From a checkpoint of a small text-conditioned image diffusion model.
Model: text encoder width 256, text encoder layers 6, text encoder norm layernorm, norm groupnorm, widths [48, 48, 96, 192].
Rows from block 2 of the denoiser, named by matrix and row number. Rows with one number belong to one channel. Each number is 500 + 25 x the weight over the matrix's rms, rounded and kept within 0 to 999. All counts start at 0. Numbers have three digits each.
# convs0: first 3x3 conv (model.enc.2.0.convs.0.weight, 96x96x3x3), inputs 42-47, a 3x3 kernel for each
# convs1: second 3x3 conv (model.enc.2.0.convs.1.weight, 96x96x3x3, transposed), outputs 42-47, a 3x3 kernel for each
convs0.35:489476455501525508489492495500522483486497504473502513515498503503505513498498502474525503513499483493517533475490456498492463485456495532533495531522482521490498
convs0.36:507510511513489551506497484477565492519525528549505516518525479493491532521552509506512447461487504493552495458490500452483469483491503504503494505513529490544471
convs0.37:483536476495526423471484450502512481455526484474501479492469479452513468464468490496496485508519511483503495461490456531497468502479479510486483540474433481428499
convs0.38:519543493521524518518539473516508509527485515515517506485476504495484516498504502479467494471439516474470508496489481504500459502465514488492510498467531499499528
convs0.39:470464523448553491492477471474483518482525502507536505511515490499500490483503488499493498485465499487512488487489517431423458457432514528517518455505509531475486
convs0.40:540534591511518509526494508499502531520490518497505487486522476502503503503490492492503534520534506506479489512486465521526508522520528460477479497499483473451482
convs0.41:449514487493506473498512516520474496491516486500490477470474490500524497505509479560527436514496464497515495529533450496536468479486482517516507558551465508503476
convs0.42:546548499535496491494488501496493466523553518506485467502519466517511479494509498520536508525541507514504503516502504512490521525517514510511500521508477539467462
convs0.43:500523500506523482504463557493468489533501506531521516500502488497509523479479500519497499474483477497529513490503514509509529508516488519490488506492467511475486
convs0.44:469493501472507504450521488472480517502521505507501500488492480489500490487518505482521512431502502494516528484509513481480528557538511474487528511453525507439459
convs0.45:525546524496521483530502464524480481500531468489486451504516499476517499465522489496506524530538531515453461466498533514504519481494497518481519516523529483530546
convs0.46:477518511526504550530547518497488471525539511498491489489504502514494498501508499527483492458521512485541466498471474519466483469515491514503508515475473508478516
convs0.47:490518532436490492497505495496504501466499484480519502480511483481506489486536516524508521496537504477501510506505486491465484515491502471503486471529515474492515
convs0.48:505505503469522476473509521545543486506540490483553537534515502510462477525495496516496492521499506519530502496500479514511492510516503501488517504500479543532477
convs0.49:454527518528549508483524506472495534485505532474433438499501497475506489479497465494510503470524515456489465498502523479469526452504485474510507490507504487504531
convs0.50:520509483514540507488503473521472497489484507494464511488470522510479517505493500495500479497475486492489487478490479506465504487476480487485557476532537510527511
convs0.51:480468477526512480503498487496498476473490494459474472503510505507533483467494495480473460476501449514528514500476473487458530533559534525480477505483473500504502
convs0.52:502532504514494512489517515508518542504508507497501473488502481489512506501486487474450461464488500471497513490463472492490474498507509475491491476512526445446493
convs0.53:535520521515530506526514558486535478502560499480477472510534494491482503477512526482470483490505494509522495488488460468471476503493500502479494506457470475484498
convs0.54:507530469504521543513549529437501489474519518506488495533493491496467503489537513459446500498516508477490477489441471445444512466506496496488474472480501432496559
convs0.55:507475489494482468503433472493469486480527512522501478478490502514487508481478507532492528541445506541483477489507498550458488506449482502546541534477526522457523
convs0.56:536538515511518488487489496513486474486512439533483490491511520475518523538507522484520512461496501495490485488495528474472490478464490480486539478536494473448513
convs0.57:500480490530523467495542478501493481510508530503494493481497483499519518517516518550553493507527545498483505528554506500489515541476506488485510484507526519515479
convs0.58:500488468486544493503510497526508510506519531490473496457479463500489496513507478533545521489491470508574529509498542529492506455486488504524497507515511489498502
convs1.35:512516490498474507506489495506520494518481475482498491508515487505517488464479504498488510538523508524473478467515514497507508496485509498517477501497438519500476
convs1.36:523503516493525551521512523495475485489459504512513516487478522480531511517485442462451457501514509492497564501467473528534496488489504486494519471474510481476472
convs1.37:537515512533543532518491534481494484456466532499498483461497526434495513491479467508473493504499479526517546496483478507522500555513495490505520488472494485472487
convs1.38:492504485497493470490530494474506519466484453493545515503468518444499519481457480487490501475517492474516509509538549498530509502549528516528483507489491510519489
convs1.39:508534547517617596490532514492466444498556536470491492506520506516506493514501479495503501539490492522490484522489483494492444492458494475518498496502537476489490
convs1.40:519508471478499479491514504513495479521499478543515547467494507489522517481494497506493457445445469491490517495513484464446476486500482510531523513477515509499514
convs1.41:531520485541533491530553489476504499507502521507521515502478517498481496495531504540555529453479547501526555516542510533514504551499438487480506494468508530504488
convs1.42:513537503496487448525495453512500486479554514544483469486501462514504479531513503484502476478460487489479520500479467493545445460520477502536515514526493505515466
convs1.43:544481527490488513469497532491500489512456526472505518498513523502478513565506511505504510487536511496475531504475495511503505498507489496512472542517500505505496
convs1.44:534524490496525517485476514516510528468503549501526502494542533491495533515546505558560530516456488502479496489524495422481497460487456535561517524530544510514509
convs1.45:529513469516492513496471505486494524544516550485538488451456519485464538496499502485515513469509489512494538513522470467456473459521483484504468508500483493534501
convs1.46:510456519529468550532486550531500499505494461519498473462506479476543479497508503518475505454518460490536522493472513503546521526513510530481513487478494478506506
convs1.47:505523515477469529511523513503504498521523487484471516496527512520459487503502488506530546463497509538534550528508490532503508524496497516480509542519467481499515
convs1.48:507485518499503490497507474501488498519515479521483482559521546506586481497520465485495525484458543511487505476467507523440459506541498510497459480526484526545513
convs1.49:504487466514470498469494443511528481571531509525500456494525517523514572521463468505485483466521504487579481517552567534521526469491533501527526518479490505496517
convs1.50:509489503503522487485485475477460521465506512440495516518561491496581509506506502495513511492524517512531491512535514525495500497482550440469482413467539468531525
convs1.51:530508513490503516462502475499499529499487474488493477491492526464482435497497499504516538520497508483488508481476518475470456482491502492483472515509514523474515
convs1.52:516524483531538529511545520482542495488552524441410489487529523482497501496518496513488490518513525533517505477477459481520527509503474504494535474514551493471537
convs1.53:464482472464513481475464480497504522527502535502481527472508528475514507508506475477470467496519496510501515509497505529576557516486483524488517486498481523516519
convs1.54:464477522496449486504491518460479523496544566456480492465522519507477504447489486500478432485512475504463461486483531515530534527510480495504524466494474537535469
convs1.55:564526508523517461513445476530483512466435515476494499503538503504561491485504515441437489504481530497491494493466536487432505502521525502529483476482454489522472
convs1.56:502467519511485486507508497529541437534519450538475497475521521475521522492492538545460517495497490514536450518508461537527503511493529480526515472501496487522493
convs1.57:517487503539488475500483516491512503460519509483466499480478478479488459525497491519497481514512471495571519530463485500467451474451530518498472501526523514477530
convs1.58:532512465496449504502483492529486543530462469468495522520526519536498550568506515496503503469520515489512510500519534531511485516548490541476469483460484469495493